From a checkpoint of a small multi-label audio tagger.
Training: soap at rate 0.0048, 8300 steps, batches of 64.
Rows from block 5, named by matrix and row number. Each number is 128 + 32 x the weight over its row's rms, rounded and kept within 0 to 255. All counts start at 0. Numbers have three digits each. After the name is the row's rms in percent of the matrix's.
# weight_ih_l0_reverse: LSTM input weights, backward direction (gates i, f, g, o stacked) (model.rnn.1.rnn.weight_ih_l0_reverse, 512x256), inputs 0-255
weight_ih_l0_reverse.222 107:131158151111123119163077134128112090144118089084123161147067134153092123179120131057147136158175115171108080149085123117117089128119165127151066146153102145066135137122088108113118078147080203110153128168156120062147166065079146085135066139128167097081152126161104121134097092097107190183071127111116183139111124128121144113126098203148163167139122163176142166132132107129214148125144128134120169118148127137101132084119163066174176130106120192143094141087119115096143110101152085124128136101134121096107184115132129074196083133116156154167141129099104130111079138136136157155121127117178086160117171120136151146093135112152156128189169117113124130088135128112182115135174141136067089152100161150122090106095133121183115114185049187037132103181100176162082146179077118
weight_ih_l0_reverse.223 107:143164127067163153158095083129119169119091113100112121134102168144136106144142134150115106119138084099129071124094141120092131103140114089163143113153111126161136169141084165092191144110128120171118103139145110096170076145149123101175078161087064122127143164115120129095080136136164183143081182143171161096162145113114104155160139124160109102128167200149162148114128171138133100123139125117107088133123116177116191100083099069118109094096084190113135131047143111138125086105151097131174099063179082135153062141037106163133100111135138195140142148110175136110231127149125114120107155103124161078173108121101188100050051154088117154203087109191101149119137182143127127096147144154096139100161159092134149103134114106151129151142135099193117182164111088188106155148167115
weight_ih_l0_reverse.224 103:170157099093108128106114147109075166131092101108178180082154114104087126117092159113100187184164157126151032081126121144131133103157102106137092100139105148112132209132101119118079141175107136139118100121150157165071097164124118150126143175146120176151131163168092114144124155090128168146143197119152116138086183123149172143170041121199112116144126209160149143129155147097084127160103172186139095136123128122172123120110112080183181190118104133128104161100159192103123158090110164094105112181161114152097169160192144123093128151123137135066140090213163138143088153151120186167101093150153135150144130128133176140104079153167217147140075119173117153090113150091167132162100164117142167132139169176126051129125128129145096107109097109109158136129107187150146135118130157
weight_ih_l0_reverse.225 099:120083123076068157064106083120133064129162113152104136189169051144079141162090146158168113135153151151129145114095140125150083120133124129158138148091177165129101106147172116096119160142156190115116159073133118149140171192106067128163132128172129148127128085171148124087177118073141151126165109101155139199160113065177085161131098146141097103092109110138105063213080091112087158123148082133112166104124124118130090143158156106087141102127143164184083104183131153174141112119077162093138129133132157103126153148111084112163161116136142108134077123093147177201151141155070172143131137102186090133126128121121164139062089151148191094141112171124137034041097121138098121103139122120085147085126114106186130135123194139148110118108132145126078150150123197112106140113121086
weight_ih_l0_reverse.226 100:146118083145098089112147195135145128140069184124206117144100119105133118154144115128091111174140118117166104127142061127147093115140192152152126192150159125116118158183103106108182119147139114150131102080111160097169171121188184171151078115089150116099188078129119114153088107127159154136107162146118150148084126119122126142138182144134166137134099124136132078110120163116136109152100170133138189091123054072134160123112139123116098071112116160130146113109225107136115140062144141108115133132081143120118125090165111165146158148168108100107118182130118071146030120137144154100155080122195130193133172110108144110211136116151131103084115140140135119100103077086091128132168122198146164196129164203072131087142104057181181148146105177171171147130098147099105116099165132
weight_ih_l0_reverse.227 099:131105206130168165123106142203165103098079128185122154146145146116072094140062144150147149214144144110139173134105170132074165159121085076097100158125069156109121153129103099121168151163077157101157147125161168114098148142139131081083141107167110173101106185106070121136120087175141138128090137085159170115157142091119099094100184093190108140105114161147111107019136094154105182141098195121135116123080123087141136109109174093110104076160090117116076148163143159081102173134116160150160185180108124134153167113106126109151155083077119150166150146127128108187103076131115106148122102108146157065156122088112101124176160134178112117116092130118118121167121147144176139084123110124185055143018113125124139128114140103128111139141110180155155082137132143096079109143115127
weight_ih_l0_reverse.228 103:127171191176092055112119067089198141116150165154094049120127139185156121128132120147115130152179131121138145111136081115153132114168107142082099170138187134113125117142098062144143133190157086153149083116174172173189149147149125105139086121121170124042170146093084105113089156108141123081028096136177111122147090132141143093164159129110116107103106177082155093175107158135092170109068137094118090172180094126158153198144097102194132160104160154134097102181190101121105121185113113062194121084091140151169155116075124155116132114110155093131100142135139105073142157123179121105148143145095150135150139140105098148147090136128123083103109093096170156151146188092160099088137106125097155132056135125111116138078102092145111154118079136124170126141151163105123174133160140
weight_ih_l0_reverse.229 106:099113099144023143127170157090155170123106122134091175156156114121103157103125171119122097162143096174147169058126106175154156120129099034127163111126158144141126087155072157118131141132125161184142095146133191120140120107123120109131137111148122134147151107179104141129073143125100097122092148175164134186124128078158135109129140130152160102080105057147160110085126100166137129149069074135156084137102107061103179151079094123087074145157134162091137128126041170080134065120086148184143145111139160129121124150093150151145139105148150135132090035099179108152140146123186140080158085159169089133122112115169156088198162084147137135177147114122136094099127116101117135093217091121127072120108155117083153145144128096154107145178158125087087097067139063134070144123150125
weight_ih_l0_reverse.230 091:150096098153113127133113163126140119112052113122129099129121171070125152181118139129124126120133180150106082169062139155122061097147118192144111093082172175132103089132190117141132062150114172110151080197148140187140081146115116077132129117120138115063126170125124179147138108152124177174137128094153138098155108135152079125114187090126100160104168125190109128157153091132183049121084116140114175139088079099049170121144108141153135160179111116169120148184082125170180147074121072103106115152100131111144143131146154104141114110196163109127145190088182118117160088118154192067068069095149137082148105118094057157187136103121149149097131109139094126149164163121127131113104117160140127116134106153107161088076140187160119151108159114152122113185125107143118202111168143
weight_ih_l0_reverse.231 076:143128119208171182121099174156109110148108052142084097127107087092190161131164145157079131116146095166093102114148102144088204126112130141104081082106059143122150123141095155130099212128155092156125115098161177142074090067133157121123075163167104123120133157142139131120158092205121145159032090119088120155176128108117076152127156108116129135127143097188130103163141153117083088109115191119163145151173145100153154102173159110170147095116082123124131115129097129096131073117149125134165082142098107067083190119052087151154105124132088090093117118112135144094123057080169097116143136140128135084110144117117159166182105117115128101126125067087127136114143127133110184112129075130161185171136170134117216179114149077137160158120126132158136075121120142090121134144188125
weight_ih_l0_reverse.232 093:115171144141150046133121154155165112072159125084118134144132061108146111109124138116049104098135130117101093135086129131145086241165093152172126094114093139139166105139134123164078103133148173126156165054124064124211097100133093106149181113121145155126133135075141164128165153128088127137126175119082105108188086086147122136148098176127122143119149116122167053173120095118118128141144064096123061172130136059116068151147102077172114150134177109156115129080171127187130097186118070113210149150137088140132126120065090206134150078130071142132117145106127091096167089109105106068168156116160126107082126069104120120139102149148136137118117150084169083162114142098106138129145158106162116117114119163099134117091093131134207123105149147105149094119109115142109153169175122
weight_ih_l0_reverse.233 105:133071102166128068113110122139146112138065151123146163177096163139131138153100136106045083109124165104089116115105144105199151098099150112111187118115139132136095082125152144115143082123150118124179154122106101128185126180080082108115140152103115164125124132117149171113173193115116094165131122124101106103170117166091125098148049109144118174118157136136150168120054131183151104125157155146125114099147156053112201123158121108084146104130139177106130127120077118101143127160116158126192124108169182103111134093077023119139119218143130087144101122135122160167111135109044124050181133181112151130156107137138102136173178192106139132158146164129095102137174137193126127108045203107123109176100183136139185152109133114135080140150134091153151107119128176082109121129114111
weight_ih_l0_reverse.234 086:094157083180080116128113071148162175171092095115139076087129089067156083136110105158076027125115153171102108115120058176129143168159139149048097094177149144084183173146085120126192134083173135091153129117129134115115145139145127086134077102139098172141114180132169157132086153161118126122118147142125178085092106114140123162016140092111145147114130122107138092130089167086135120060132179181128142067109148106083099099140164130147120141096154121085152133123130167099099122130097130152156088103127140139181144193090106086072084178158127102092078164136100103120160147170099156140134164168158162154151123079109080150190127132164132151102114096114163122136119143072131163101156120105079163118064124092141093165142149123109153129103141133063141121146128100172059138135146126
weight_ih_l0_reverse.235 104:132141157149066102101141172156097096140070063084105117154147129098199128135105098167111135219118161140107178103170158087164122197149135169135085148120140106118159063131110132123142167131084108157138138086117082072176075089151148134111106110189176104123120078116081149144161098155082154119131122136107080141118081069129118093091098103161155119178136126196111137157146078136187114177146134174153125155121107077146073151107132132157146151066099132091050177143103153161180149157138129135130148190101105135103143094115136154119091130097163124101109122095091123104105110118173164037165069160109129090110113126102104130109128150112175133178144139100110136152169178149155146093136113107145157167132099172142103118140104094129151091099165160159191135131143046169073185147126078
weight_ih_l0_reverse.236 097:108122144127088121154157113170161097120084118157110135122160125136095147092163124120068130146158150160141120138156179165091189108104151166125145161132130150102155164116154136119140178117092109095106100065188165101097058125122165120132115097157168126141133163123130122163117104172069107092160163115192139119144145122078183107121103178181120124124187072145096149108067212159157200166145138129185138136113099077123099121166152192096103153109137179139128107135179175141118124139157150139214128193125128101189115103087156182143110206151134162214158117101111150108091137136177185199129142165150098115121144145146182164148128143113101128158152169084108134135156083160126137131086155128112082097227154132127128085165136117120104134146102165110166120179165091105120196091124118
weight_ih_l0_reverse.237 091:111192118187151172162099084153157129174106089136143119147107117127107114126165164108141123171102215111108081116157129137073129101142060086088142137130113084082116172102148129140097079096119124152147144137160144115170168089120126140127089182097156141143128123131125155104093125141143101141103125098152131067142184146109153149143153164087114153126120160154132162195138114169112151177137137119128122137210176143137159117084122193114138116221119076140134114138132102104134119159103148140176124159141151085112106174101138071079111126134210168234205111125140131145095157134169150150113182118135129185133098143167091219102104122084115184135121120136192124133155162120114150108123131177135144088183117070110202077112137099100125100124186075088086178157170089110154131096134109
weight_ih_l0_reverse.238 102:110143111141118096044147111117124125124171083153163120108148097115157130104120112130175149199183104121176143170085079062091138148145116085113127111120122061111117096167119093180150133105100156062097210123104167119149150145082124125083103125027201155138074182116103108107156121159130098116125143116151050122163155171127137082119103103130133164125142091145092127125228051134139171101125107091130158145126157109089172113148115131124105106107089135134159168138172141099133063105132130127193090150151164109152124126117147144104073152138124146150093127143129125158125143131158169145158139138131178101141165186166161213140136138128146106126150091119093152093113078165110111156112156088094159157088137196108178085116174146124117114152107147109196088171157075040110109141126157
weight_ih_l0_reverse.239 107:099157135133170120151167100140161191117146113100138132073197135213174151118132152147157075131099148154097057165116110142076097114162089112139132144117118089104144124128125068087127186050095105145133075137094142106123135086134174117123127144126166158097102164146154208157124088131099143158115120137124125122125091176108175174101154141091074134136128121145088142088106155119148094170143089099107149149108115092112157126190129084166164182125127118120113135169050118176082154143086139136077123155130092134135140139087121136114142132080100156140127110072140137187218128104131170129168145150159201092143194107108038079091085133131146144112161127103148079125126143098176163141108060159148119179124073137156171099089138192142113110119099153075123151117084148195144106123111189
weight_ih_l0_reverse.240 108:139131097111108129114108173097178173144132125059079150126143109151184140117135153130112153102074128175117097052126085101071170100171176058152155129144161149117153136138154149174105159152124132103105113108094167139134113176123165175178152147023154083114092128064126127147203191108167143092097158171111116129165148159123152089189057142122206140076075122083145077133126129143119137126145099116118138114074092115134138135132065143116147091163125106081119062170158168142115106091110149105153154107132082097156114165145080103164121139135098135082132117178124159115129122138135104121118157045080085143164111182109139153159157109131130142164106102139160156179152172178095112119094136136162126161123150207111199085098127157091093109139109098120098137065176099156120135174123160
weight_ih_l0_reverse.241 094:104100140144111158164120196181109127136046094178161178104138127112123106153153153167169089182159148167129053157170131107072173109101121116117117148144111196092163129111129136140063125127139203123094148170146151120172119105146148091126092181093105140186071118124135131148104164125061141126116073175149120108177077094122054180118176128146112152134088139148154147125092066132140134104109054224110114035148119151134132106191037080113122102149172147136086103094163126097118144122118115145090183135146150114146137161134118155174160169122111144153154077117153109083158104145109098094126140192163117084161090093155130167148100109210101130102091181150178107103128142176133130090153162129112144154107094117088136139167154140161134116140136122146104140124133125097123121136131182
weight_ih_l0_reverse.242 098:159147120130163115125139080141073100160133065129140191161150138091128076107068148102093166180075105083059082124156143154153080116130206130099069105131121140098162138131170113159107101184112119098113091110164094094199135130157164164121108173124097140182148170173140108100166154156111133172104108131092119145142133108087113121139134138120205062147140145088117124150111146139081138146105156150143116137143101130145112176116124067134122126153109212136158150083132106120179114167083080080090121111121102115089079116141136201114134156111113175098108118164103183087153097083162134209154123112127091121118127119123097090116129067137114075122093101119176158122126138171094186154121088167179082112089152092108141128140082134091103089122086076080062137176135062189109149121125089
weight_ih_l0_reverse.243 097:096148133123100095124044081088108136145114100185113165154144078092172020195096094097091125211130096135171108123089100157118118100170085113122082142181156142114139060151124175138151109130101159116143153173116080211098120117173188111187105144091093152156128123101131136115133135095119095110141106137144110123144158102064136138134125127091101162098081088162148124148150193126128096182052177133160158107170143202109103079082080174145091097164100152154141111148142094147095109098166111081045145120151150143143099134106123154103138167130148124134123124132102137191141149178178138076132114165130140106156081151167162208134150103098122082166153072117113107083096128142171119112151164126120088148099131114154119141169069113150173086150129096148102161157109125133158128133149150
weight_ih_l0_reverse.244 093:134087109162123135155137152167133124131128106137160123091119178114110123086105160119105142120090117130164131124183105122127156128132107101132154090168198186109177152176147185171150136074164180141172035070151123125111092085117179175090164153112086132065094125148109152100120225118110098113142150172085104120130196147112144115190126137083168171108114084182087136073118107083147133143138175140183160148181117160105124070134128109105102100085105143131158135120128086140140189096150125162099140125178083159175074096118123103124080118093150081178086086145119068113112151128126179114137092095113118089153102168136106106121166126105127174115171113156080110139144171150185179118140089160112107093136099082133109140143165088151074077039093122113169073127124135165141126183098148
weight_ih_l0_reverse.245 090:157133133086102078051063172133123124186176142077150099060104089084096078117120156139155083096074079156112110109089107116110100107054136107097140106078109123130134147094052103154123086159164112141173143115128131151114128147101105170081119159098067144103089134150119180047103085147128142154205054127132162124159179135180098151090203100097099110119128144141202143159099150105161150129169106162150159144136125105130134202118151158136093146175120141151111106079130083136136110125169124173091172172096146145141144102151081127087098141157131149162139100126125177160140117086175200130143100104097158163094151161170179108086126185092153128101124129147167152147113116162065112113171132112109160134037093162140147126153119134157121118134109126106082126152132082162128136107169096
weight_ih_l0_reverse.246 094:129079112090101053094198179106149150169102138188130076137092167174126146111105127152146063105159084155055130142130072122102080091131158131131140112164128122077125094160152119135129152163100106076099118130190122073147096120181169105156115155117105094115156097115226149103097147109161143103120134134021149139135118158093117133144109110091118165139102116078110143113113175134107128120099141118154119078132106094114201120140102120070170142105148105137198163160131168144124110049142150090132107145184113114196111146107081131114098114156178078110116106128122102179134074129134129168188130092133123095106108078138182094132096130189100131122140119119074082156155137182144063134129105062094138145100130133177193141149094125110124182107076138130111069163123151087117097154143122
weight_ih_l0_reverse.247 104:118127168094062167135150145119159082136122065116144123231099076128160096122134122133157154171111124131093158112160155105131183111134106166161114136164138073157105086106128109124141125091118155151169110163093195101132150148137108131101119149131100161104105118181209148153133106065057109122171142155075102134123112124222138190159090153105180092075082107141178084129113150145120188125114092108154137090090186084145112169188162120126154146137066102098149165129139151135096123113141081117121162144180160120127153144083103124107188127147167183231159116166128135095123138171118122114116157071104100151121121136120168218119086094109100149102092131113141132097115116186130115182140191140149113140133147179122126113109156100141147116121095146073103139149194184109080125170102109